{
  "model": "contrastive image-text model",
  "vocab_size": 61,
  "loss": "sigmoid",
  "encoder_bias": "all",
  "encoder_drop_path": 0.05,
  "encoder_patch_size": [2, 2],
  "encoder_widths": [96, 192, 384],
  "text_encoder_fused_qkv": true,
  "text_encoder_parallel_block": false,
  "text_encoder_positions": "learned",
  "optimizer": "muon",
  "adamw_lr_other_params": 0.0016,
  "grad_clip": 3.0,
  "final_lr_fraction": 0.05
}
Rows from block 2 of the text encoder of a small contrastive image-text model, named by matrix and row number. Rows with one number belong to one neuron. Each number is 500 + 25 x the weight over its row's rms, rounded and kept within 0 to 999. All counts start at 0. Numbers have three digits each. After the name is the row's rms in percent of the matrix's.
After each neuron's rows are labels from the 100 texts, of 14848, where the neuron reaches its highest value: "tokens" is the input token at the peak. Only what is clearly more common there than usual is listed. The data: rendered solids tumbling over patterned floors.
# fc1: MLP up (text_encoder.blocks.2.mlp.fc1.weight, 768x192), inputs 0-191
# fc2: MLP down (text_encoder.blocks.2.mlp.fc2.weight, 192x768, transposed), outputs 0-191

fc1.303 077:491549525505501459472500493520512525488453483481457520499531486486455493515503529503427485469512440495554493485490495497503537518474493538509507536498493523498505491502518488500500460503420518476498486495501514501465508506542511498501493521500490479498524535487505468491488510475506475542500508527458512511529490518521479552502457513471475479504477494464510527504497491527501517471511479470533494498494515517508479491505534487487502537533503463496543463568507488475476487488498519537480502501514518499476502500422442475529483532542504527568535532466479486498511502501522466485
fc2.303 078:452456506480463524515479508482506537509552515495531466514500538529512496511487491479537539532530556475505472511509483488509484520475469466460450487511516505486520543483481524511503554430484462499486520458515518447497496471554504537489529517521509491501467499477475526513476474503503535476514523477485499497554488503438502485515500502485524487499517492514501481474483523542518511484490542473426467468510516508496514480487494533506502493516560517517532477499434480489539483514505482489469490488504503510455514477519507508506496499527511497479473504490543471499478488469496519509
tokens: "pink"; "white"; "orange"

fc1.301 089:522479468529479458520528489499531527491534534524492536476482539499488467500521532455499534472446498575512530527498474493503508530523505467488497527479552520488497501456500515463542491518451534500452497543501518510477513475501533486516492495459483456515511506502523507462502532511471548495502494508508537471505454506522517500441534490504493512511469472513492475460489528474506484479512484469493488502536513455509508533492501541500483519484483455506515477457547452497481525501503461493503503505526463524537463480522480509494484488522554531496531483492508495508481518510519474492
fc2.301 090:549527508472555469504462486486513524492476511474503503502510492485528489499481477505545559478477515458494516480478492490495469482488504510500493550506473516560490498478430517470509490528508520521531550503492463529510498491533488510529568496505481512516493488460509524493508477485456519548539508497497481498514489484497514498523525495483506474458531477481520479515485522527494530447489492471488540466516487563474522548515502529493552486485506488524477469494527510488494473513522557490524507489491490482482479491468532514465502509529486500519508524568477473465500482500462507459
tokens: "of"; "metallic"

fc1.675 137:499480466518499523513525490541466515526471478512472484514539461455505495516522497524464502514518505456479530497503532511474522524544531520480531475497504522474509517506455530507493510503432477488554458479491452495477534488512471516497524496495523542494487536472530509474490489542516492471525532506476503480532509499524515502510520507513497515489497452488480488479510528504460566466504499517492510557533504508479481508495478525494438531510532507504479488487464513517532466499482518481540508455520487515513463525548501511476450530448528468494472489536520474504494517453528499506
fc2.675 119:506486519473510433504503509516487483512489483537531503490508534527500534494474433488553502432523490511511519497473536530517518499508510477443529461515527521508506450516529504487468474519567492516475546489494501495532519471516516527505500487508483489486507491511496491505520450537515508488491511529484493498488480487456487490533478521474492536532550499497534472479466501548496479479505495493502509453515543485543479534507539466513487511527484464521477505501474511418496496535545457498461498481479499517494526513470471472509494492516458504483473466518513511515535494503488503510
tokens: "brown"; "cube"

fc1.713 097:451513515516472513449487504482534532550467526507487490490501490531503525534512495464522469482470496541494525527492491520481468496458513483498495478488502480478471506517486452479462497554522464530504534510497517524467514491495506534496482532495503474500497519487495556494537449512515553504530523493531556477532495499465459492538549503455511505492506482508531477500533497454488513451469468517473498525507483531502463501517477538541501519535538500550459507490487544507484512503550505464534477497481482498481483548477511495494472512516480468504490462523509486470515488477501488491
fc2.713 092:475519515502469515513479537488472529516521519509523513498517517554472474455505518508501504501500517461488507483530515503496528484500454527515483515491484531484498448464465539472514469529480534553499522471517495485512533523490488479509477483498509499542507507519475459486550562559502513490488515439525501502491507516445560489457452474531523477469486506536511482539493468447528509482497530498526492486509480520473529501552514492507475487480463499501508462479548464488537485488524492516511517514480468507525542483497465502488510476512497523504477485494475499516479470537459470481
tokens: "yellow"; "brown"

fc1.332 115:482482487473468465500473455489499472469515431515483524461537490502525508545503480528505503494500512539545551506520480530513514530504518461516519468514512454516524503477518519495466511488516516469523490495496492445490505491474522514482481496515568573470464497499519504512488489479484492490511541523492489505503490468491467502510509476497512503499471530461500501514465508526496505514508513542491494535480496494510510481491496510529490501473541472527562506504445464496510466495516489482533535461468500545473572501479555527476497518491451504479513536515537501506515500494499480449
fc2.332 126:507495530492468500500513542462463500520503500492483466512567495511468469468523511488517497507460493510446527532483488473502486547505539475485504532448515569475539523488496541483534462478457478499481443541497516508482535540544532512491518461495540527477464505545492487498494501511476494499465458515506508499501505518581511502448499498532481478518513522505454503518507460484454493529506488500504478474472493483481477503502492484473522560494480479458486524487498516489482527506522506471503534509539478473480469504493487498477510502518506494511483498491547489496493475500473497467
tokens: "brown"; "yellow"; "orange"

fc1.171 079:529499521469489490482480475516476490522509491498486461492485513473549493505519493464504537520522483481491481521481440473467508495474512535500516487507439522492484482518504466488484486458530469487520502514495522475542495498480529518532520517482498487500521483514490479492470497499481495496532490472534492503508510477512497526532537519519538471496531450486526524499563538487450511525461495501453513499495535547482476525535454487522490515493526477510519525482523524465503435513497539470472509474476468503546498514436483501518497510491459495541475557503543535511535522544472478518
fc2.171 082:508487511495527506496504494512484456484484462501511508504558479449501527537501507533507484521515463492462468487520515434446456530511471522514470534496488519520484506502492472485478526535516486477521513496502515510419492487531526506528483487506526519509479526489492519501515544505453505481498475531503476514473524500544506519500490538500464507470490508451520506506444508530510495506531505525477538485496470510500500521457511491512498479447494464508514542493511533499532514451487528520522483449479521447512497498516466527480502484499512508477554534462476507551521546480537517492
tokens: "frame"; "and"; "spring"

fc1.743 063:511508511548548526518484495505488507511525486475466505469484477472499515502485533490507501526513538520504470483500513528448479523478452505509522469474486510487507494467489465502550465472505477495485512512519487479469445510510535495490453459522526512469522499511522532492503560545496520521506485572523497518520499524486511496507541506494528516500488529490534521533501473490509502499469497537526493519456496506487492471474475552461556489489523450474453486491521456469492471483518495543479490534523474457494501452516495507544491491515514515513478455526500517515538467489511531455
fc2.743 068:518491485516476496477525500501485478493492526495497509454500478507443473520499474516497450485521479484464462537505533482566501526519512539492483471546460566467504498542528501510534514491505515529444496477515494539497526454492518504513482472522508498524507518484509468538530528500517473493515507475535508491492473434494492497467472516483470520515484530502497531503493497517513492521497517483499504473498556520524491560512556490509488502490478506503519512464471482540492550499529484513502467467461526511540504457494498472458502503480509530512497517480466537525476467474517505562
tokens: "yellow"

fc1.319 086:486485575486524463498522485490505491493514487483480505482471485505481486527535506490521477505534551446494523535530523513488471473518499502529491500472472532532554514525501475535478576478489467532464531499497499480506470477537501499490547509482504476481533505556527523492464504520478494521464493488492478472496545502462520469522512508524499494494510505495510477491519526446538513499519421495508514525495479458446493504487479451513521481509517536512469486491517474505504508508496488461499464510476472501493503488566538544460502478497528526485481515517497476466509521513507514489
fc2.319 078:490511476504476513493468540552491493475545485491513463495561526532514502477523498492531498525474472499537484474468454461502529493524463497496494512502508464495537513495522512479467485544492551459507544507501488497494508464515480477485491538525497541508481449515467523491507502465487488489518517545553541508481519508519519477517519516499470506457505510468558494530535500496510487497491519516510475473455508494491493483520498500515464461489515488458538470505513518479519519547473519483518570481482512537511446501502502463502507518501466478499481493469478457519499539533484451481
tokens: "of"

fc1.479 108:491488527511494479469536491501485465474505542525532491508501489518526448476427535513528497491526510551472491481533477517533523514474527531472496494506489437487460503495484478505471476514493500507482530552535487498459507540512497501497487529509473548500440505467477528486460540453473468470471458478519499514504463506468494478498491455478473544541499545505503508470510502502493475478492492502528491498521539507516508537517516474524537479512509527522524562509496508520506475500497478501492519506483480507494533469516454500494481466522522490495435520498553479500521508519513488482
fc2.479 116:467494498475561517514518473504474512532510483499483492554490513485533502532517512512513495543520466445473466498545520462533516490476481515511478516486507505526475488478512506452496469495509496497506528501483451432529544471506505489549505487502506520497472522463511508490478515524515527471486529453452519494490486511552471512488548524526498534511461506490487495545497507485547487518538476493485524510487466494521497519449534475507510488501514500555500478542472506487551462497456501486496511502516521498453520510505504496443455495511488484531504529500498549476478528518458498499
tokens: "and"; "dodecahedron"; "sphere"; "bumpy"

fc1.734 083:482527535521512524506466465490535505535511466476510497481524497507526516538491492513542542496533462482500490507517527507531504517486458547520516500482524523442462466506495501475490464487481522480455503488445502500458474502497535502498512522488492538520492531520494487521492507517489501430454504553493476493523461473551491479503484451493524517504502514499550547511502510491519537545463521550502504458519505516495482511448473457489521486518459489476530484525514487481448530476523497498476517490531479491532485497536498496494490501473490509493472539486482468513462507503538465523
fc2.734 079:477438466533522480468533482486469522422515501483508502532526508526522490472495474485513496524489506516474520575522442499497506468518491445504476528506454493499515479473512506523520512502481510525506507480529456482522483497479473509511515513489487482525514477502517514516503521492499538536516509478511461519478479507490520495487491504515485518466503488476502497553528543487512476509494503480465477524532570499502556510505501513531460468534493481509492460491453488483526485515495519499521495556466493441506474526478522456538501476526509490518534492532532493477482554475477518495
tokens: "<end>"; "brown"; "cube"; "metallic"

fc1.231 163:518516491460526458504525497519518426497507509497515516524490491550511476478520519521447446505521497484552478529425476488501510478498496459505463523476485495501557450517506527441515507469488488502513528492461450482460500497511467521519510459495492558517493505520507501493520491475477485495496516567496498524471491484448510558503476531489483526507495513517504542496489480520504495499537509501477497514515488497502519500496504523472477502474481499526518487511490477472515457479504499487529491504528468525493491498493470475493552524518533577496545500486522491480513510493499482544
fc2.231 155:515504520497503469531469521485437552509512494521487517517484553502480522474497518473514483493476488516527479484497491485496466544491472481477456499494488501498511526489514514480495494550526493500451516517522547462514501490537504464498539520461531500469519486483479460521520525528543515530476524458488511511505499475492498489541496503523474516453495525582538499497494428513550474454502488490528533505459486537482521490512533508480515508477503529475510517493528488480519534501505480450513511488476531504460518526469517472488489483520470456503492518506514467512520489509476519437
tokens: "and"; "pink"; "dome"; "bowl"

fc1.509 074:494496487541488483502501491469477486515500511538535491455506536482486522539458482477504496482541532520496490499470506516480483443515507476480504519523504491486493496534511508503505477474526513497479541473514541538516520459488523524517517492505462504470473513528508495470480437531511542497463509475483508501499511511512465536482534489499480443524540494478466515459515465499503482481449481492487487489475485490527512472492453502500513460453499480561496490474498493516521536497517435530520546494529503476520518481553502516521509512541545516546483531453544492469494494511506474460
fc2.509 076:510490507473509466499486538527459509463515479481490516547476480498522514513497481485519484479500523495477542508460543478519533536490501496496494493519536497502476519517521504500485424533508500490460494491487508479463499512517522479599462504507498490505482533483496492474530505502489478512505495485520492495489463488473447486540512462499499515460550469509530531479493471519526472513501515493495468554466514474515537478536495542505484524532491506465507474514460523550506468464481563515530515481491490470490521491501520547500517511552516514462515499497475510537512462462476485505
tokens: "purple"; "blue"; "metallic"

fc1.687 104:527528521503518535475511470519516474495535452471506536489550484465494452496485504516484521495495521494488521530493531531495534474511511442506481472484503540506508536499497489529485498518469510473488485505521497515458531475545479524547540523481462485440550488480513480483535519469554525496521510483472500469511502495489481494512530492504492490539513535558514533497533507459505506506518511434465511553477501515456457488472474466536478493465488509470523485471522465453493477505522475496510479491492490515471491515511480498528501490481506535509477479508543531494504500547495536512
fc2.687 099:505456465524435493544509501513467568448499504513532471495508468543481523535487499481479485495467480474531503490490474496547437464510436527457506477517515491496476506515472504466484521499465541479513457491475508490534523511495521501528481508530554513513493495508487495479443505505474528519503515537521487507477498507503499492520512490484469508482501477516507488497497511505522521502491503490506489454473520518553483490512450520482507500524474516481513512498535564512474524517502500534470547533480533504519484495523495503481549471487528465463511501526519467457474537520531494480
tokens: "of"; "frame"; "and"; "twisted"

fc1.696 082:535517471510505492496502550519527545472476513504488461477514487517497500472511502498479528496483447506444494508516516539477487523476535500541495479495506441498518485508512531526514494500521500517461476499468509476489493484552519517492494499474548466546487486521528477505498485542522536496530496490487511534529489477526512495468462487520556521496497491534474526532497495485462500520500487484532510489475517521474460466489517532519500482522498415536530514525472481527508498463492492508529488512493475537484466531479483505527439511490476516500484544475521487520456486461457441481
fc2.696 090:520518554508487474518431464486490450536542505541489504535523498503464568500494494453470502481477533442550476495449495522529494479477500511476505524506495486499526529485503467500488472495532468540492515498501456487477501519509464476474505524509480504474489456495488501530484529484499521504480489517489492485478506507498495496534522549500503509464547472488486505502533456507512498501528504493515468498484466491519481546489521494494511501531467493521568492507488522476481540494512503466465513503525499480457556519501508489480502524512522458474488472522434489508539490509487552485
tokens: "jack"; "<end>"; "octahedron"; "block"

fc1.456 075:548515460479447511474498476544495523532511508503519519502516489480539519500498549507467482482458507472491458502473452514528492486482485504510498503511511447492502501507501510512526478542532551496507509507434471472461504523513560479509511471488477476539550525546499504497490447470513477498480538485513450490495520517503513480502484528519466517509504476507435538506486482519474469516501460499541472469536482457497514498520490505519503485520516496501464543564472523515552500491494495526481514470494489485514500501511496493505483496472479522471494518468492465533518505468529469461
fc2.456 082:525492489514489487498510516532449487505506485506467450489525495508502465532520483483489495492521488470482519464482459474514465498518548535510454448501471563525508517498503515491511523517546569510506571490530496533492483486519463482555524481555486488530509487499481479540490499499460501484489481535527536517473470494494473495521509492493510507482516495485529486555560521497521508513497523532500485463467503508510490507499488466490484486458469493488522463476466510496478517508516440561488467492526513494532482493507514517499468486508512450522453513471486463487468515512502508512
tokens: "pink"

fc1.646 116:536469539473468464469563469490476478483527485528533502510483503497488514498506518521472523495536514511490455514492489550527496517506489523534520508484507504493541475521477522545505515482492523485509482488524477498483506569429498462501472501485479483460463505484522526505506556510507469508559485477479482517494485494522495477503489504544510540478501491456482502469507489494500508505470508492443527506500498453547544494490475534524549521464525523477483494518513497467523536495522496529499496508525509532509492454468514484478484490518516479502540530489526472463474496537505508431
fc2.646 110:514455557495512515524545469499480507533481493524541506485470494511514482495532529490466544498486542487532468503566470484513495481519483481542475499497501480456519470536501531493531496470456479530496457469491476493514493489461497462503469535468514518484538514525484503542571488485520477552533525481478509490503486509474477488449464487493525492494507503508513483515526548490508507495502526482493535482523504534502499476514479503522506510512495500484457476517462511461503485498477529528520524525502487506517477449474490516472525460477515436516494465538473489483490534545494474483
tokens: "<end>"; "blue"; "cone"

fc1.172 104:530492485511470477491461488456557495525508487441516522501462467498499488506498510484534510520512523484510520484514522532544501515478523513502458506507561536417466497442517500464508495489498492519529473524535508529523470508556473508473556504504525496509491550492521512489473481457507509519486504507517562468505471497489448475504507535481513513510526474514466507505554474482496498506481506572492503472488441509511498504468533479522505511507495506450533514513487476497523503482498514479475523477495488508490498486521532527507493472507494501489485462545459487531486500489526498477
fc2.172 092:503510513480480508487509506528462506519508476566449445554531503466498459541494538469528526499461505490505468489513553489462550511495524490454561484531485520507495501503505465566507530528506541518503512489480448510489488477500525520515525495500509522523495475498506486487531532490501522502469471472475486518514498523501506495495507490466453533502489545497529503533431518483467496492509508518520497543505513509502481474503493510445534514513501489496513514523489520505500528521489489486486528492494518465474517490500462535456499472518482452568488517477493513535491486542487497462
tokens: "of"; "red"; "blue"

fc1.629 110:520506468513533508500545509533516523515505456479506445508522511460496518472505468459505473499544486532525505502454524483540506510482479561529506465548474507468522488529519508447526511491495525478583501503479498497527515501462519481455519505506474528513479504489508524489505479480490502458463515529507515545495507477515512533520482470502475485474526470499490492536500485511485456558507502499469510487536513491467510493507495501520471481476476486493571522516504492531476459511512509473515518448470439533508487450500543497504498468496514476467496511528508519478514495491508518468
fc2.629 104:477480548481469500515460503431532491496476531490494508514495492547485495490479449504498544509526500545458500444498510461439507495499489491543478557487519494520475496488515469520497530494495462487482496571502512529490553524556466491451509492471495520472534499461514485528531532508479517492504505533493521501538465502557489503521449491495485503503498461533508550495528512487520489518510518449504507515517501478474515484488506500463493473479494503474477502512513517480517503488506487489509476500479532493509489517539499496547491531486509497526534482555522504500447500484483535479
tokens: "jack"; "frame"

fc1.83 065:542510515497482468500467516480527511495515494504473487471508483487468466456506444499487526522487463495492469485524496500513512540541508485557519501499505524503479520510502538486481467464530508505481483523476540498507542522462512495458498534487462519534539488522510510509545486532471508514519501460517539517531513481527526508529472479484460547506475550500506475498488550540484499514491514469482495482493460507502518526497487524554493520471483485522427487520492535466481484462522472508543460488524471501477492548486529488491486495543486461536447516508507495523542495479489482510
fc2.83 068:478533484462471484529504484502534524525521504455494519484523503472497463518459486491517491514468550522464517551512510532501512501530457524500475488472487486502494487508471480521557466485479516548512529516509518464492494483486528571503524463462509493484530454479491528466521519476557470518432490496462509506537527543553521479534495481498493487496490520477514477505489493471514499517479477506488520520519492519534486524473504505514460519516492504469514486485528529485472533484456531492551511493524482500500468518516504513535461520465446528520485462469508533536501493496511512497
tokens: "pink"; "black"

fc1.623 140:503502529506551462508508519482536525498563492474511504502532523479467481526469490517494511471522515540516443495498523495499483471500457493560499476512507494493500460479457481517490479550477509509475461483489507539511459503498541525539474514481507534533484532493457485527470469465487505506462510573498483486501460483500485535467536540506537517479477491512487532484461494509470502533536518530505530482486497521518509484501479519506506524538487518488510506498508477495445528484502467490488464492508466507500488482482527490511489500485505505455513549521489449551498479481437526503
fc2.623 147:475530506513454507499539523474453498479522535515528457514519487452513498504518488541506502507503479509474544525494522496528489535478506472465477439514507488482511526456556501468504460526469457471494487457510475509482479516467511488486487502485496564469519490520532509515509457490504514500465489525523470508481495496543456496479521458481507478507498479445499452503501509530507539559469509519519478511493530494505533496512486538503550544511515482509493488519479524473481523523524484494512524471481491504455528502510522520530513485543505465508529523481532486461507527504503550463
tokens: "brown"; "red"; "yellow"

fc1.704 096:482492494512503494525485492505494481500489529498507527478489506504461511478482504512506528556497497518540562496541509529501531491491522516519548521541481500462523470519471456478477512488484513502462503527483474506489484499496498511462485525505498481470511514520490562483509487502453509481522450504517491520516473458528473485476429453484518523515528477520513490488497479546503482560514520516486512501500463525494439470480485463537485510495531460506481468534507490513525528465535498496541497506456489499468538491484482555526544441537534469535505498489506499483502488506481505456
fc2.704 092:528531488491493523511513501485560474481537522520533517530474462497513496476501478521445519510482491491512425492460487471493501476496545460519539481511503479500474499471533497542544482503528498490491511472503498523459486558528515518526434532517526503430510473531515522509531492481552496495535481510474479497536510532499494519499512473484530500504509474508517462463501544491475503481493521498481504483508552505546509538483536491503474496485498480516483492507503508484478499499491531505512545463485507513509464487526502476455501506501466507454487519497480492514540449500520506433
tokens: "pink"; "<end>"; "metallic"; "white"

fc1.381 096:526472500500491513489495499475525518491513458516490531485480484515464510511525521484522505493508498506481468504526491513499482458540487526500492496492482512488480490508447523481482482520536525522488532485499545533478496511484496477511539501562535485547548518498511524472512503465540492459478459527478461530480449509555523495478471483470520500481495515478453483518538512466503474508495521475482502487480484513521564484471531479503568486450493478515489484536498453492491514479479510569509505492452478501473496473530479532560519505499452460505525489496504529511526485481493529475
fc2.381 095:423530466501512514509505515521523498464535552501489549452478502480521513488522495492490491476503496470448521504503540474469461532419526523448482486507496515491525479480526489487502500550483479475502475497524469513505496479507533472485468478499527517494532480530539510514535498528504475532513510509547497515473503477543459518514492480488493511516494527534527497485495496523486468487488457541484520489486487470427481512479526513522525550547527535513523472512506501493532475465480514518539474520539515496539491525479535477481481500478511479507525501512503480523479510467482512501
tokens: "yellow"

fc1.129 088:497491438565540493469523531527529499479492511498537477533481492484455488507530455502474526445498488505466478480457491511527483548512509499526457503493503547489492525480516487449474509573486520519510478545512502526494465532545514456493510494520533529495497492490531478472450510487507525492510538514482503493467518536484527503495493513516466490512508457492514493522478521493506511472513522488504507526452545509482521486495502521457516513486505488484545512526476497509506487532480432536477503518491479493503546544469515498525490477510488545516505485480481523492477513506480496443
fc2.129 087:514477543505500495500510506497504471555479509506508507466533518451510514462470487521460541531472506479476500433487536499515499503528500523494513511548496510472493475517482548517527509483450483493441554503490509515479508491535499491511505498507457485497483481533501510488554499511452513510501535486540520504509519534513470509536510487508498508482547476516508469503505531495445495503447506534478464482464448524515558507468504538487507491491517497457506483461519525479494545464554510470465521505504498497474471487457504521485485504537479469492512482467524529502522513472532507487
tokens: "of"; "right"; "metallic"

fc1.156 067:507466539558460500490486501483543497491491506471482517503463468476493521517457511484481487465512532529537499453498515558488501481519479491485524472470475556491472473486510507490487499495524499531481524472506511506496513493456535521519511504477500516498484504521477501474532497496511514556530479471507498492504472538501478563496468461519507511546502542505484529528430510530508515504447547466493526557503488484485511485504520501501512494526496492515476465528506492478474518499544503493487504481543494471511548517511512527494479514513513463527460472461482497458551472549511506460
fc2.156 061:459490493516493471459507524488465509520513508501519482494530486539521464507508515471500515492488507485466521502505487506525517453522525521516519506534503458529549522519515450508505476527481499478506501483529526485457474495554493498503570511507544491503469489482551499462504484497519453445510528515495491517481505525451524469538504489456493471503506522497455574455523482477502489496547523560515479485478469500518525499479540546517503525530482510497503471480495492498515522515436468486530521460481473495464495483490505499510528494509528533525509476519492470524465531488516498492
tokens: "purple"

fc1.317 084:493500517468492528518440490519459499491478507509520503505534443475484492489500495504485502483497504520504495541541490535538477480506511462492506505528532507508466504517499475497505475467509502485502497491481535508467532544522493555560540523484543466523466498479493518501489437511501476458467491513543515510483510518481529534524514481516521507512508513488532549443501524528480514471520514482526514505514494504495477506443510481533486431507489448520473500452455491529481516492520488518494497497491518471461473489513494441511500519527500524511441515488509511543478487488535514442
fc2.317 086:507524506485528506493464536489528482543501487456484500498476520493535530470510502527496524534492512507508520475487498495488545502477488446505502531526453514455513468491449512493520513523498465497501500529539513518520526469495505547485491477508480531475463541489476524526459529482466492512492479505503440491513527440525518513491468475486470503515460534471504479511514483515540516520470464520457511483521458517524491516514473535484499509503539488479502518497499521474516547529518488524521523487478467456499489493453504466553550452479478523502523480493510503483502435497458523517
tokens: "and"; "pink"; "white"

fc1.37 100:519514511510465504519489506504499508497521515493472519482556564491467498498490550451475524509492490493554478525499445524523488525507462484490515483520515495475551525511483480459494517506473486495481531533504504510523545485475482493525482486504489475518517500533504527480470510462454534550513479500561503527475500468497556489472492483496489525507507473533459484471528540450543486499479529502510492522482456518505506434511494465505499509461506538486526486473521471503518456477495533489496491456480490488478513490477525479504517497484460492456513499518546515542461514469474519507
fc2.37 106:535480474479523514463473489476559530484482521548488500499499503493497520492522544489470495546508483476514501468450512513454516460501503485515482546544506472497526518490518457475474529457524501501503469492533525508516525480522446519526517532480534568461519495499523561511498509519497488515533481531481491484473502492494480488518487531506509471498478483519494451477532455496515498498550526514471520509443455493489529473473497507457457500552476500471500512496491534526509526503471473511488530503473549482526460493504515473478528481485517479484495522510486468486516530473518518507
tokens: "frame"; "spring"

fc1.66 133:478518496500503481500517498468511473484501517510524475516503495505478494493520562512490497529536514496452505505518512530486516423501532484464507502475489509481493479509525530506489510483504495468526456499457472464489487487576452489548513499493481561530499491495506464541505493485518507500539510542511517508522521521507495494523494517487478483491499519506482502467492496498494519452488519532478575487475495498489471560530499542510436496511493474484499489524478471490491504507545496478541508487532486471499498524466512519493516474468508534540476511452486482521535559429505484517
fc2.66 118:480480499513471506508499541496479505502444500522493503532490534537552501444504499535539504513518503540523534489494535488483498492521516470498484514473515511452497511515486510517543505467491508500443474492466504472532480487509486473545490489489511511489492454495526492485501501474505508556434477497469531525527507481502464482530515566498478514463462506530513452496519475492536492480463472476507480519550522473492531506480488545515540518456507463486481481520501548533488502518540481516464546482484506502497506538473517488531498477501524487499467511500433478513505495518524529500
tokens: "and"; "octahedron"; "cube"; "wedge"

fc1.186 074:518494484536475501483496474495504491494554519500532495462482507552518505489479490490503468502538501498470490497518506505521514497474535483503477545500525530497445474555521488481523473496481514511488549526511473467484508481478483539498485500494512528458523507486481487518454455492469489435511516469536523510479469504493480493521472514441478512485549496518492524528518482502487502517447504534455485501458479531521536537503477466497486504469472518510499530520517504544469519472508433499473550458542473536483483483541479507493499496525516521515486511519562491472504466490475504510
fc2.186 074:495478470517523482501499489483472468465505513460525512483475517502499485475458480473469502517515506470471553483553537490485532497475471475492482483479549496505520456488518504480535495473477521476504467474472448518472549473491577513490497468493465505527493533503517507528489528501488535491508481509510481516478504496512518489480526528558511524503491512468507493525454538524521521491539488457533511492510515526499530550476514477504530458523517503546518497510458507506534503500461560471522533514467483488483516528488478495479540504478500464536532485509488475528489529463456497489
tokens: "and"; "dodecahedron"; "cube"; "green"

fc1.365 102:517486486509511471459493456549535500484559462490468526495503438484510510524514432494494471502493494494502509532478491516548542493513518523448515532532466475476444542539501495462468512532554499492551475439492487529478527452515523475510536510506518516510504494511500486493530505522470462488502449509523518534465563466528499509519506515491485463498502487499486498481521524473519517467529474455498517483498501499504530466512514495548482539480518493507496511498492477440485499502473504504530466471502486488493499482493510506491530522521483497509512514531514504481498485516521475536
fc2.365 100:517519518493513471513444556470526492510451508525525496512499503532496523506501488539506510498468498494520457462495518517470490505507516489514499492496510547480520479496546532512493490531552482498503505468512526506495514455505519529498511416479528510520545507493475501548502433483539474484474523477537483511512481525491476485476493530531479485521490479514502508490464493525518502498485569463557494524540490538496486513482507513488496479465494507478471497495486468524523471485484515461488511499476530514542515556507468479527512528524482495470488511479512440486450507523483462467
tokens: "pink"; "sphere"; "red"

fc1.284 096:508491483539494491483520483513508488487525492499472524473517492529464465479540452547530517502471464486466466449497466478500503458520522485488506502503552467505515507525487529501442538469471511453532516496521487537442496521488529472499496495493479569478531483520480532520481499515524474502520475555477483508492512494471506445481484488467516535497518527472510514483539553501495491463513487479504519503495526482460510502513511490492497475513479513507510504512490459520515531509476539535526473529451525510555448486524498461532500514543516504525518478499525509532504513471520503530
fc2.284 084:501506525485512494498544446491527482520551482484513537502493527506520523508527502466501483484489484483492479477504502502497487514482491511505514484502504496494504490479565490474514478513526521462531491521483530509491497439502497538507529475490487481545450502463491457485536547502459554475494483463513537503482483480524508468489489467498531514486516481495519540514513469552522490510496500472509519446495463524494452491490471510504527531504469472515494469506533498506536506484505503498542448447526454502551465516494523535505567533462490495479502485526499529483450512471531538491
tokens: "yellow"; "orange"

fc1.254 088:507456492484533523554488509500557501492496498522465521471488494504499490508521514526497500508507480505494497489483520473517478499528497474495502509513490543551515517476490506519490554498480545443503497473459518447531496494499466505499478542516532508519533537441470477519489438491495529502496491515527468493548475469465568470529527540524502472480456499496504484505512478495502496477531512472469495527492499517482475481491487555473482490491505485466498482531492526475493513469477522479513503517508488534484504510491516531481481500495506523475520524486508515436554550431480509545
fc2.254 082:496559491500507472447506520506504450461496498449519507572527536490495508476496488513534511481496495497515537515483549528510542524468476487487515519515511503477484520529487517560487493519492488484500497523484520504513503506503524514469476482472449472503472505520539463478501489463520480505499493489522536490512490517506468496498544469473461483482507494484545495494494495488506453498483492463521540485475471530507500489548515525551495525488522471506490536487535550535494524509533493504480546495521468502484515524555479478475545427513518491496528534477467485496485485505460457497
tokens: "yellow"

fc1.661 103:498447533462494492487504533509507485494526467508531475536501524518490492496498480481519508521508506509528502513479515512475462499559513512538494504489505494511500460464482558545487536512482531527485482447485514461543444531491501540480537523459518476506514494527505466488511504494509494529485469492482528442487503506485481485505448491568488507530490487550545484555457491520479509459520511465522522546549458498518479531523535498508527529507479550513483493504496476481463494469524530507476469514501517492479525473512511499499497492468511472504475525482497462500488532476504465497
fc2.661 103:537506440466482458494511481477516513506543537490527552498522502497516491541544499510485536512508529456491491461482501518520509468467483511506501455477525511463505514501551493452526510505532513505520437448475510523530509466524491478474501483537546483487482461518470483520536514491515513500551484473496468495488472501482501482510535505545515514486475498545495512501492454539483455503496504490510551502516496502482512499487484473527519494459500514471534504488490548440544537538518492485511536512488499526501480470536482496475475477526487506543491474499518472488465514512528498490
tokens: "pink"; "chain"